Weights of a small model that answers yes/no questions on an image's attributes.
Training: soap at rate 0.0019, 7600 steps, batches of 256.
Rows from block 5 of the image encoder of a small model that answers yes/no questions on an image's attributes, named by matrix and row number. Rows with one number within an expert belong to one neuron, the router's apart. Each number is 50 + 15 x the weight over its row's rms, rounded and kept within 0 to 99. All counts start at 0.
Before each expert's rows are labels from the 100 images, of 14848, where the router gives the expert most weight on average: "top examples" is what is common among them. Only what is clearly more common there than usual is listed. The data: rendered scenes of toy objects such as cars, trees, mugs and chairs.
# router: router (encoder.blocks.5.mlp.router.weight, 4x160, trained with AdamW), inputs 80-159
# gate: expert gate (encoder.blocks.5.mlp.gate, 4x160x160), inputs 80-159
# up: expert up (encoder.blocks.5.mlp.up, 4x160x160), inputs 80-159
# down: expert down (encoder.blocks.5.mlp.down, 4x160x160, transposed), outputs 80-159

# expert 2
top examples: count: one
router.2:64 60 50 46 28 35 65 56 69 34 68 38 53 59 53 58 54 35 48 51 16 15 49 41 52 49 59 56 76 34 52 61 56 53 26 61 84 54 31 25 56 25 46 50 60 42 56 49 64 70 21 68 33 29 33 49 51 59 35 42 74 37 70 59 42 65 72 61 48 25 59 63 69 49 28 61 80 32 49 62
gate.25:48 43 64 77 68 51 54 63 37 51 51 51 41 42 65 43 69 49 64 48 36 53 46 37 36 22 36 36 62 35 51 58 36 45 59 47 22 42 34 76 41 58 52 37 40 50 48 58 54 33 39 61 63 50 37 31 37 40 69 50 47 40 74 43 25 72 37 41 59 22 55 70 64 49 59 62 07 43 50 50
up.25:76 29 34 17 36 57 41 73 37 36 39 63 82 54 48 46 55 58 30 31 70 79 49 33 47 68 67 53 54 43 67 16 74 47 49 41 39 52 44 50 67 67 68 51 59 59 31 41 62 47 44 62 42 34 35 85 85 40 55 48 25 41 51 63 30 26 61 58 50 56 32 45 40 51 52 71 43 66 36 45
down.25:51 53 42 45 38 40 63 48 40 52 57 29 51 39 32 29 62 57 20 58 61 38 61 67 36 56 57 60 67 32 08 51 41 55 71 61 33 47 42 33 41 38 14 52 48 54 24 38 51 37 47 75 58 70 58 59 59 49 43 63 57 73 40 53 35 32 81 60 82 56 58 36 58 51 31 58 48 62 41 59
gate.26:51 48 41 36 46 74 48 47 67 20 52 56 41 58 49 50 68 43 81 73 54 54 54 53 64 57 35 42 62 64 69 61 43 57 66 50 66 28 60 42 63 43 65 57 32 77 41 20 51 42 59 99 58 48 61 50 52 54 51 50 49 60 50 44 66 43 56 30 49 33 62 54 16 56 54 40 53 58 74 37
up.26:57 50 30 68 48 55 44 61 59 11 67 56 45 74 35 46 39 70 88 57 73 44 42 54 62 44 46 28 67 75 76 43 36 15 79 51 69 23 51 61 32 41 51 76 27 65 70 27 39 68 62 49 85 63 42 57 43 32 57 45 61 56 59 48 73 74 62 65 59 33 63 48 30 36 37 59 23 48 44 35
down.26:63 47 61 34 27 56 44 28 64 41 52 63 26 77 40 59 38 42 50 51 73 46 41 63 62 47 40 61 47 46 44 33 35 64 61 74 48 19 39 85 23 47 43 34 30 53 58 18 55 15 36 28 47 29 68 38 50 48 28 58 26 59 68 39 51 62 47 32 62 41 46 55 59 77 59 28 53 45 38 27
gate.27:48 51 51 14 51 43 47 38 46 50 70 41 33 46 47 52 69 71 57 57 63 41 56 44 48 50 38 58 52 68 39 35 52 37 45 50 81 52 38 72 62 32 34 38 23 39 58 26 70 33 39 55 59 44 21 37 48 46 62 78 58 41 68 29 41 48 36 31 48 37 48 62 55 63 84 58 63 60 59 41
up.27:37 60 31 68 60 70 27 42 38 37 52 64 58 39 48 16 32 34 42 26 59 51 41 68 48 64 65 34 60 43 54 55 45 46 50 63 70 60 50 30 64 54 21 71 49 36 48 50 47 46 82 50 33 33 68 64 56 48 54 07 27 68 44 46 54 68 44 56 53 50 69 63 54 39 55 11 48 51 47 44
down.27:55 59 82 84 40 33 48 50 35 61 60 40 51 43 50 32 58 51 55 62 33 61 47 28 64 47 57 56 54 51 33 70 67 59 61 57 52 46 61 56 68 58 45 69 37 87 57 52 45 33 46 73 41 39 35 43 58 58 68 46 65 75 80 63 51 53 77 32 13 81 35 32 41 35 62 22 63 61 52 68
gate.28:50 67 59 88 69 47 86 63 51 70 51 50 35 53 66 52 45 42 25 66 52 61 55 70 52 56 84 36 43 53 47 49 18 67 63 30 63 47 75 65 43 38 72 49 29 65 72 41 38 59 57 42 64 68 55 57 30 65 62 46 54 44 43 48 40 72 74 54 54 30 58 46 66 99 35 77 34 55 58 44
up.28:61 32 52 27 68 39 12 36 65 41 54 36 51 44 52 33 50 54 70 46 55 54 48 35 35 57 42 63 56 66 59 42 84 48 41 64 36 43 43 22 28 29 35 58 56 59 45 62 75 55 57 74 29 52 46 34 61 66 80 47 63 66 62 53 28 27 54 38 48 81 32 49 21 14 82 41 34 60 44 64
down.28:75 37 42 74 53 21 29 40 49 42 55 56 87 29 36 61 22 63 39 70 34 72 38 42 49 67 34 59 20 31 45 77 69 13 50 51 79 70 55 56 43 53 61 59 40 33 37 48 36 62 49 51 55 62 56 38 67 54 52 62 65 39 36 68 40 70 47 72 42 37 71 30 55 54 48 41 43 54 52 47
gate.29:44 35 54 46 61 46 70 58 25 81 59 38 43 54 44 50 53 45 68 55 60 59 32 66 60 43 38 46 64 34 41 38 39 35 52 83 41 53 48 30 44 48 50 55 39 54 47 40 62 38 44 67 56 66 66 53 27 56 70 58 26 57 60 36 75 93 63 52 46 69 52 75 48 31 32 11 35 81 48 40
up.29:34 54 46 31 25 77 46 45 62 30 49 64 61 33 46 20 37 68 24 58 63 51 64 39 32 40 42 48 49 79 49 68 37 55 36 22 50 59 60 68 30 33 30 60 70 46 50 63 27 50 76 36 45 57 28 34 66 66 26 34 75 47 28 52 39 60 40 67 48 42 63 36 46 55 59 52 56 25 64 49
down.29:50 39 31 53 38 55 15 23 39 76 57 33 44 58 58 52 36 57 59 21 27 68 56 57 69 53 66 29 23 48 51 60 34 16 61 45 62 62 79 57 51 57 75 67 44 53 62 44 51 64 49 48 63 52 52 46 66 45 25 31 63 74 22 50 53 49 53 69 43 38 52 28 43 45 53 66 70 44 66 56
gate.30:66 56 55 46 76 36 40 46 62 60 43 39 47 27 36 51 53 35 70 56 35 37 50 30 45 80 60 37 64 65 68 51 39 46 40 76 72 49 37 56 32 58 69 76 47 40 46 61 15 61 61 45 54 37 49 54 42 32 38 41 62 52 54 53 73 60 20 51 37 47 49 25 45 36 48 33 50 42 29 91
up.30:55 58 59 49 67 34 42 43 66 59 48 42 55 27 25 74 59 37 58 56 37 46 55 32 46 74 69 68 71 68 71 60 41 38 50 80 67 43 46 74 44 65 66 63 60 49 39 49 27 65 56 42 47 57 52 57 32 37 38 58 46 27 56 60 66 52 22 54 38 47 28 50 52 57 64 17 61 49 38 99
down.30:58 45 51 79 76 47 50 34 34 58 60 73 40 35 57 13 76 80 49 64 47 39 48 61 65 83 37 26 24 42 32 45 57 48 63 67 35 57 62 34 53 64 23 51 45 67 63 83 35 61 76 52 43 35 55 62 52 64 72 41 49 42 52 39 18 36 70 18 55 67 42 48 51 42 64 65 34 45 47 23

# expert 0
top examples: count: three; light from behind the scene; ladder; chair
router.0:59 59 49 51 79 41 62 63 31 57 36 52 42 65 56 59 36 55 43 18 71 46 58 70 39 59 65 41 34 77 33 54 39 66 76 55 44 52 47 51 36 71 51 63 49 53 34 44 77 42 46 61 72 49 47 55 65 21 18 48 52 52 59 28 36 38 48 67 65 38 39 53 67 26 54 70 20 41 63 09
gate.25:21 26 41 58 56 53 49 25 57 33 26 80 63 47 79 53 55 47 45 25 89 55 51 47 45 33 83 52 84 50 49 56 40 60 36 36 60 49 69 27 57 72 81 86 83 63 35 47 39 36 70 35 70 44 51 58 63 50 41 43 38 57 45 45 28 58 29 38 63 41 43 71 40 61 38 33 66 43 67 47
up.25:73 59 58 36 27 32 21 80 51 45 71 43 47 54 30 49 63 46 25 64 67 59 45 31 58 76 40 40 50 61 60 18 60 52 46 43 36 60 47 34 68 18 23 32 37 41 81 36 51 86 38 52 37 52 55 67 72 37 35 71 71 42 59 42 61 57 74 44 31 54 56 40 62 47 56 59 49 66 55 43
down.25:55 35 65 38 61 49 42 55 70 40 46 67 47 42 47 74 71 32 44 15 50 56 55 65 49 58 58 49 51 45 44 21 36 33 70 61 26 56 70 42 31 56 42 54 48 55 54 50 37 51 46 65 49 50 15 47 51 34 33 45 62 83 36 10 40 42 73 77 60 48 35 52 63 40 32 59 72 37 65 30
gate.26:49 42 47 28 58 79 71 33 60 44 37 43 48 27 63 28 76 73 60 48 36 36 49 30 37 74 55 59 35 78 44 46 37 51 75 58 57 49 45 57 57 61 39 50 38 57 47 48 35 49 61 68 50 33 58 73 65 61 44 58 58 54 37 41 26 56 51 35 40 25 54 70 42 45 62 43 66 55 48 05
up.26:42 41 44 47 76 40 55 28 55 87 61 40 30 60 73 28 54 58 78 60 42 45 66 28 61 54 42 39 34 40 29 44 51 60 44 50 46 36 52 61 58 51 38 49 32 73 47 34 41 57 62 28 58 49 75 38 22 33 52 64 60 60 30 27 42 71 23 36 62 42 68 65 40 44 34 70 67 37 28 50
down.26:43 25 78 35 34 62 65 72 42 54 71 43 47 52 64 39 65 61 09 42 68 53 58 46 62 56 55 51 60 49 56 29 50 39 55 18 46 39 65 53 46 51 60 77 46 43 42 47 58 43 39 37 56 73 57 41 35 52 16 63 41 41 72 57 40 44 35 46 77 33 59 61 46 34 82 56 39 59 54 51
gate.27:66 35 43 95 52 29 61 71 73 44 34 33 53 42 26 34 58 53 65 41 66 42 36 36 53 60 65 55 40 61 55 74 64 45 46 44 34 66 49 59 27 41 33 26 55 36 10 57 55 41 43 55 19 50 39 33 60 57 67 52 45 68 25 49 26 45 57 49 27 53 42 41 45 45 44 28 51 58 47 29
up.27:60 73 47 43 39 52 59 44 51 54 41 56 32 61 37 48 56 39 74 81 61 51 35 44 53 42 78 16 51 60 68 65 34 17 72 43 63 16 46 49 76 28 40 45 40 52 51 37 60 59 32 63 66 57 35 41 64 61 62 49 39 38 38 42 53 31 46 64 24 37 50 72 32 24 52 42 47 80 50 49
down.27:37 39 47 71 24 71 59 50 62 53 62 88 24 24 36 48 54 40 52 25 68 45 63 43 55 32 55 47 46 56 42 53 20 40 71 16 58 51 54 67 30 47 56 55 30 41 60 50 61 52 59 45 56 40 57 40 71 54 48 56 55 41 50 62 41 58 73 64 66 24 30 38 41 65 47 15 57 32 47 47
gate.28:47 24 51 58 43 38 64 54 95 29 25 64 36 50 40 48 47 54 30 34 47 36 59 63 54 25 56 47 49 54 42 76 22 48 28 67 53 40 51 44 24 66 55 65 53 57 31 44 47 63 63 97 18 56 42 74 46 37 56 51 66 67 62 57 56 16 41 59 65 54 49 38 59 49 53 42 56 35 78 71
up.28:59 27 36 38 48 22 53 23 57 53 65 55 25 53 68 62 44 70 57 46 47 77 37 54 46 69 42 37 25 40 32 44 44 53 58 43 59 57 46 44 57 32 32 30 51 58 72 55 32 52 36 51 68 56 66 14 17 45 72 39 39 48 81 46 63 48 35 37 88 84 46 63 47 40 60 38 47 62 68 74
down.28:27 60 58 30 45 48 50 37 71 30 64 52 64 68 61 36 49 54 66 51 55 56 24 45 64 27 52 67 36 89 61 59 76 45 63 48 62 48 25 77 62 47 53 30 43 23 46 66 35 45 61 35 27 43 26 47 65 28 39 65 49 54 65 55 47 62 46 32 26 39 49 42 53 61 52 61 51 55 52 67
gate.29:58 48 63 51 56 31 42 33 37 52 47 51 60 44 42 51 53 71 42 50 75 69 44 54 49 52 33 76 58 27 62 40 55 87 37 49 58 47 34 70 48 49 41 74 66 46 25 30 48 36 43 71 35 42 38 36 39 61 34 34 09 53 33 70 41 48 42 34 33 46 31 88 54 53 66 31 40 49 23 59
up.29:40 56 44 70 41 49 17 48 44 50 58 40 25 47 33 51 56 67 81 59 59 48 71 35 64 70 35 52 52 41 56 48 41 93 47 32 39 67 82 57 59 83 54 44 46 27 42 49 65 74 36 60 25 42 45 24 19 74 54 58 23 53 39 59 42 45 39 52 54 66 30 56 72 51 88 41 74 55 34 65
down.29:47 52 41 37 29 46 40 61 61 52 39 70 56 59 61 41 45 47 30 48 58 32 64 22 64 51 58 34 28 71 58 75 55 35 63 36 40 50 60 53 60 77 65 46 13 56 76 49 54 40 55 50 44 52 50 46 57 61 64 58 25 84 34 48 47 38 28 59 68 39 47 54 53 29 16 55 54 47 67 55
gate.30:77 35 15 33 62 81 77 51 40 32 78 81 62 50 39 44 38 51 52 53 30 49 44 21 59 76 62 24 42 43 57 55 42 62 49 66 53 67 72 65 59 49 43 66 66 77 26 47 54 16 73 39 34 53 41 50 62 32 68 57 44 60 34 43 39 67 33 42 40 27 42 61 33 56 40 66 29 73 50 19
up.30:25 38 59 38 27 38 42 61 32 55 47 44 34 46 66 26 52 34 04 55 58 29 64 51 44 72 41 64 55 41 54 47 46 36 52 47 64 72 48 40 36 28 40 60 47 32 68 26 45 56 68 41 55 49 79 67 51 39 58 36 60 55 51 37 59 39 75 59 55 40 58 59 46 25 49 40 60 30 72 45
down.30:36 48 40 41 54 19 52 26 71 37 63 66 60 51 44 39 34 03 50 26 55 47 31 75 51 64 52 62 68 19 50 54 62 51 71 58 45 41 76 50 64 60 48 43 40 31 63 24 54 32 49 49 44 58 37 57 71 57 47 35 58 69 36 64 58 61 44 53 45 37 31 52 47 42 22 48 58 44 39 56

# expert 1
top examples: count: one; umbrella
router.1:56 55 54 21 66 37 43 40 68 64 32 54 45 65 35 41 20 61 51 46 66 62 64 42 43 37 65 51 39 69 35 68 28 37 50 43 60 40 48 64 44 62 48 38 58 46 75 70 60 22 49 26 72 65 65 64 48 44 46 67 66 28 50 28 48 34 49 33 39 69 25 64 18 71 63 73 18 35 76 33
gate.25:50 35 18 70 91 53 48 55 71 50 51 53 58 41 57 36 59 45 64 61 49 43 55 39 58 42 46 48 63 43 43 56 59 41 40 53 36 40 67 67 35 83 53 50 43 42 64 45 39 60 47 36 48 67 69 49 62 55 58 51 63 62 42 59 18 34 35 72 37 34 74 14 49 81 54 31 61 27 47 35
up.25:45 47 80 77 54 72 68 37 50 50 57 56 31 60 28 33 47 31 22 31 16 47 55 60 75 47 53 62 55 45 54 49 62 58 52 48 71 63 32 60 85 22 40 50 56 59 27 52 43 47 36 30 49 44 44 51 60 27 64 67 60 35 48 48 44 81 65 59 56 61 27 59 47 51 60 88 20 42 64 58
down.25:85 42 39 66 74 26 67 37 66 31 68 69 85 57 32 64 44 36 48 41 44 63 70 84 31 71 76 47 67 40 29 83 62 43 39 43 50 37 45 60 65 38 67 74 49 26 54 49 49 70 74 27 40 68 54 39 68 62 34 66 77 40 42 52 52 60 28 70 40 57 65 57 62 45 33 27 53 42 48 50
gate.26:43 67 50 54 76 40 43 13 67 43 13 45 63 58 48 51 54 48 48 40 63 43 60 31 64 51 36 65 33 42 54 85 38 33 51 48 25 66 70 65 39 64 51 51 36 53 51 39 41 36 55 31 39 87 19 61 68 25 59 52 34 45 35 44 67 80 24 18 66 39 84 58 55 68 56 56 60 47 66 61
up.26:50 35 60 42 32 58 63 73 54 62 90 75 60 60 59 46 35 54 50 54 48 39 53 71 55 43 47 44 77 56 33 36 60 55 47 51 66 58 56 48 62 40 47 57 82 38 40 47 41 68 51 57 32 11 59 39 30 72 32 50 42 67 58 54 37 33 54 71 47 72 28 47 30 23 51 56 44 51 54 15
down.26:49 44 55 48 44 40 66 65 54 60 33 33 38 01 53 49 54 30 75 45 32 55 18 45 48 50 65 51 38 28 62 43 35 44 30 35 54 66 69 10 60 40 69 76 67 47 36 28 38 52 61 31 39 43 59 49 49 55 29 17 36 55 42 22 59 56 24 63 55 62 41 64 27 77 58 51 27 60 59 51
gate.27:63 61 67 35 51 40 37 35 60 55 44 58 54 41 37 48 41 68 78 69 56 67 48 72 35 35 59 61 61 21 42 72 67 45 36 34 85 44 51 60 49 46 31 59 59 42 65 41 56 32 32 64 48 19 59 47 47 65 45 24 45 45 61 54 55 30 49 63 60 44 53 34 42 40 20 26 64 46 47 30
up.27:54 18 48 49 46 58 54 28 45 64 44 29 33 22 35 63 34 75 47 65 79 89 39 44 45 21 83 51 40 40 42 53 49 66 29 43 76 55 47 54 71 74 54 56 73 64 47 27 49 00 47 46 30 50 70 62 37 53 39 52 39 36 58 26 57 46 56 65 58 52 25 47 20 32 42 36 56 41 39 52
down.27:58 29 58 18 58 73 49 47 38 61 35 42 36 65 37 51 68 62 53 34 20 54 59 71 17 60 50 48 43 41 39 79 18 32 22 54 35 51 56 54 52 45 58 48 54 40 65 42 48 51 20 40 46 44 53 46 71 54 43 43 50 61 47 39 57 58 51 63 39 46 56 26 44 47 34 44 90 65 66 36
gate.28:45 29 53 66 55 64 62 76 63 74 58 72 26 29 78 61 45 55 47 60 59 26 55 73 43 58 68 29 51 40 68 73 38 40 48 76 39 30 59 66 43 18 50 21 45 37 70 31 56 53 32 25 61 49 46 26 54 47 62 60 59 71 48 58 83 43 61 35 67 57 47 56 29 66 62 61 26 39 42 63
up.28:44 45 45 41 20 55 55 54 64 53 35 45 43 44 22 56 58 63 26 73 46 54 58 50 32 78 36 60 42 54 54 52 28 56 53 44 69 51 66 42 67 62 45 42 45 77 54 31 44 68 54 83 60 57 71 40 60 54 42 61 16 36 49 38 64 51 47 49 64 52 38 61 47 64 40 26 38 53 63 74
down.28:53 62 68 75 41 62 57 84 52 38 49 37 43 55 28 48 48 42 52 09 37 24 57 62 79 47 82 29 41 48 28 69 41 49 60 24 41 73 66 50 61 65 76 40 36 47 35 34 54 31 44 77 71 39 33 59 31 41 67 67 55 78 34 27 42 50 43 39 75 64 47 51 32 37 38 45 61 37 59 67
gate.29:48 61 41 60 87 39 52 74 38 23 55 47 42 54 43 67 59 67 84 64 66 57 37 33 62 63 32 29 38 64 55 53 46 11 60 46 67 40 31 22 70 80 43 56 54 45 39 68 45 48 66 40 60 65 15 69 47 46 46 28 65 49 71 37 48 45 41 27 51 51 29 41 66 19 16 51 45 45 30 55
up.29:58 50 37 43 54 34 48 78 46 44 45 51 60 74 45 50 52 53 69 48 34 46 62 68 71 83 25 53 72 67 20 32 55 41 54 43 63 72 58 65 65 73 41 46 45 55 47 66 33 49 68 20 60 15 41 56 40 51 51 58 59 52 74 19 34 54 55 29 60 36 42 58 63 35 45 47 43 37 58 22
down.29:34 75 41 38 64 56 86 59 70 52 37 60 46 76 44 74 62 37 09 48 34 58 57 53 47 54 63 52 37 63 51 48 35 64 57 32 49 67 56 64 45 63 64 54 56 41 41 75 19 38 51 63 46 67 64 53 74 64 48 52 46 45 56 32 41 66 73 42 39 48 61 59 46 14 60 32 38 51 50 59
gate.30:49 65 42 35 76 26 42 49 80 36 64 41 56 55 57 77 68 65 02 53 65 68 77 70 48 47 56 58 36 60 75 94 43 43 74 54 54 45 44 50 83 54 40 65 89 61 50 41 60 60 38 42 44 52 49 48 49 45 40 47 50 73 45 38 88 48 42 60 80 62 47 38 72 55 44 75 40 38 50 54
up.30:41 76 73 51 46 36 49 67 19 24 49 14 62 52 46 50 61 49 32 49 40 15 40 57 12 60 58 42 33 48 56 65 69 41 43 68 47 87 65 35 29 37 39 47 49 53 33 32 49 54 73 31 68 52 49 57 57 55 59 56 49 41 13 47 76 52 47 26 56 33 69 33 46 41 38 71 54 64 59 54
down.30:46 54 53 60 56 36 57 48 38 57 47 49 38 35 55 67 34 50 43 70 67 51 69 42 53 59 32 41 76 47 65 49 77 77 80 61 52 66 26 53 49 38 42 45 69 42 37 40 51 57 45 34 54 14 70 52 45 36 58 35 51 34 57 50 18 43 42 24 41 52 68 53 57 46 85 46 14 60 31 62

# expert 3
top examples: count: three; trophy; flower
router.3:53 40 34 41 47 55 18 52 43 54 49 53 50 41 62 35 48 48 66 84 49 73 46 51 66 49 43 32 28 55 65 24 49 31 47 33 33 31 82 54 21 23 42 47 60 51 52 55 56 69 72 70 64 38 41 30 73 67 77 60 34 79 22 39 33 44 46 65 34 40 54 34 71 54 21 41 48 71 21 49
gate.25:30 55 91 39 58 72 70 41 56 53 08 43 53 39 36 46 58 43 35 33 42 17 57 42 58 65 13 43 39 32 35 74 65 74 60 45 42 63 61 35 44 55 57 38 28 47 34 35 17 50 64 37 43 54 57 46 66 47 37 30 51 57 38 63 43 58 40 54 27 41 60 26 34 40 51 37 60 64 34 44
up.25:47 77 62 46 64 72 53 27 43 84 13 52 38 35 41 67 45 65 49 26 54 40 62 61 69 57 33 49 49 43 44 78 24 51 80 32 59 45 61 38 33 59 37 51 45 53 35 53 40 53 54 59 51 36 56 30 40 52 49 53 21 59 61 61 32 54 45 55 45 12 67 11 51 37 63 47 39 33 48 66
down.25:51 75 31 38 82 39 39 39 39 67 24 51 22 34 54 67 52 63 61 63 56 88 22 46 16 55 31 44 31 44 37 49 53 77 52 63 36 38 65 66 52 33 57 54 46 45 54 61 86 48 01 53 49 42 70 33 35 39 57 28 43 28 65 48 51 35 37 66 54 68 48 46 59 50 26 45 53 55 64 65
gate.26:44 55 52 45 64 43 18 58 57 47 50 52 49 71 40 41 57 53 55 37 63 69 44 33 43 61 65 70 48 28 47 28 35 29 58 52 34 63 49 40 29 34 45 45 71 41 73 57 62 60 38 53 56 67 58 37 50 61 69 27 56 56 52 47 49 56 46 43 50 75 44 38 67 12 65 70 53 71 50 76
up.26:58 26 43 60 51 51 34 59 47 53 68 76 63 20 51 37 48 42 45 37 40 77 50 60 79 71 55 69 72 48 53 40 51 73 50 44 65 38 61 49 68 28 58 53 42 48 37 59 67 58 48 55 76 34 59 26 39 68 61 52 71 55 50 26 32 43 51 48 72 45 57 63 65 09 44 29 43 50 58 40
down.26:31 60 61 59 32 59 58 66 50 73 20 40 47 50 41 48 58 35 42 60 35 58 72 27 37 66 58 58 61 46 14 54 57 56 52 52 65 33 61 65 50 36 64 14 38 20 58 73 29 52 42 40 80 54 44 44 54 62 68 52 58 54 59 33 57 49 50 29 28 81 36 51 43 52 61 22 67 25 62 48
gate.27:71 38 49 63 42 51 56 52 66 71 72 55 59 62 58 34 50 46 47 49 34 45 34 50 70 43 30 39 42 40 33 16 49 75 51 62 55 69 62 66 73 09 51 46 57 67 49 46 41 58 14 47 53 40 51 48 43 65 59 27 38 17 44 65 22 61 33 46 53 54 64 39 53 58 40 54 19 48 42 17
up.27:41 32 42 70 57 58 49 45 61 54 45 62 36 75 53 51 51 53 31 35 29 67 42 38 46 32 30 19 40 32 28 62 37 67 79 55 64 36 60 62 62 13 31 45 56 28 43 60 56 76 54 43 63 37 70 43 38 58 89 27 58 20 64 55 30 36 33 35 58 39 62 20 41 42 35 33 55 20 48 55
down.27:68 40 44 45 54 25 52 39 39 50 80 40 59 47 74 42 41 51 52 80 49 65 37 52 70 45 41 29 41 46 62 55 59 50 37 75 54 36 32 43 41 71 58 46 56 64 46 82 60 51 20 44 52 68 58 35 63 46 68 38 65 30 72 34 45 59 26 53 46 46 54 39 45 43 43 66 59 41 61 45
gate.28:58 37 33 32 76 41 48 68 48 60 48 61 75 45 43 40 65 24 57 37 33 70 44 53 41 43 82 37 44 69 44 61 79 40 13 50 61 60 68 64 32 60 39 26 62 31 60 19 61 60 71 60 66 62 64 45 72 61 19 48 45 43 30 20 54 53 48 31 45 49 37 49 40 25 51 36 20 61 47 64
up.28:53 57 84 36 79 39 39 64 53 61 50 82 53 10 51 52 49 52 45 26 64 66 45 34 53 59 51 37 57 61 43 59 72 37 28 43 15 53 46 78 54 33 71 49 63 29 29 25 69 47 47 51 82 34 59 30 55 34 29 42 62 49 41 74 39 62 63 28 42 38 35 33 38 25 48 49 45 73 46 76
down.28:43 51 68 56 31 44 76 33 71 70 59 39 10 37 44 57 55 57 32 47 65 53 58 66 53 44 61 37 51 59 63 64 38 55 48 27 70 27 68 71 56 30 67 57 70 64 42 44 57 47 15 52 45 52 43 34 40 44 72 38 42 33 16 56 47 36 31 78 42 09 51 50 50 40 76 69 35 39 68 36
gate.29:46 31 33 56 58 60 35 47 35 39 60 50 54 59 32 50 53 05 40 74 69 32 60 11 38 33 54 56 38 41 85 59 52 58 26 49 39 37 39 49 41 53 44 41 45 56 52 67 75 61 43 63 68 38 41 58 41 70 28 31 52 30 62 49 33 47 45 31 31 52 73 48 28 67 61 58 49 44 42 40
up.29:35 60 43 51 67 40 36 31 30 55 67 21 64 40 19 44 37 29 54 90 64 55 54 30 45 63 48 43 52 63 73 43 53 62 56 57 43 35 44 63 31 63 47 29 42 48 48 69 79 36 48 44 53 55 34 56 30 61 63 34 48 45 48 55 41 33 47 29 31 26 73 42 26 62 53 68 54 68 41 42
down.29:51 64 51 48 43 37 40 43 42 17 47 48 20 60 30 64 69 66 48 77 69 34 53 46 46 51 82 31 34 62 48 62 76 69 67 72 61 47 35 55 46 52 44 42 41 41 40 73 19 57 32 51 60 61 70 34 47 53 53 66 71 42 50 58 56 46 61 15 44 40 69 53 46 55 54 20 45 86 48 47
gate.30:56 09 40 30 58 56 42 21 36 17 36 39 57 42 23 33 53 15 45 44 50 45 21 58 65 10 38 40 38 51 25 72 63 77 52 44 42 44 63 52 50 60 53 35 45 33 42 63 54 51 59 56 60 53 42 55 66 46 51 41 41 45 41 72 54 56 46 63 46 53 40 53 52 39 51 47 73 55 71 70
up.30:53 24 42 34 49 47 47 21 42 35 41 47 61 44 43 38 53 22 49 43 68 50 28 58 53 17 48 33 51 54 31 72 80 76 64 33 30 53 75 57 60 84 58 31 47 33 42 57 46 43 51 48 64 47 32 46 49 55 44 35 26 35 46 67 58 69 45 60 35 50 45 58 59 57 45 56 75 74 59 65
down.30:63 35 44 61 46 44 41 38 48 56 30 39 23 55 56 66 54 68 47 48 58 47 64 62 44 35 43 45 59 44 47 61 74 57 47 59 48 39 33 66 66 40 53 14 39 45 58 47 69 83 52 30 54 22 54 77 50 50 56 40 83 57 84 58 41 49 31 30 54 25 63 57 77 42 42 30 42 40 50 54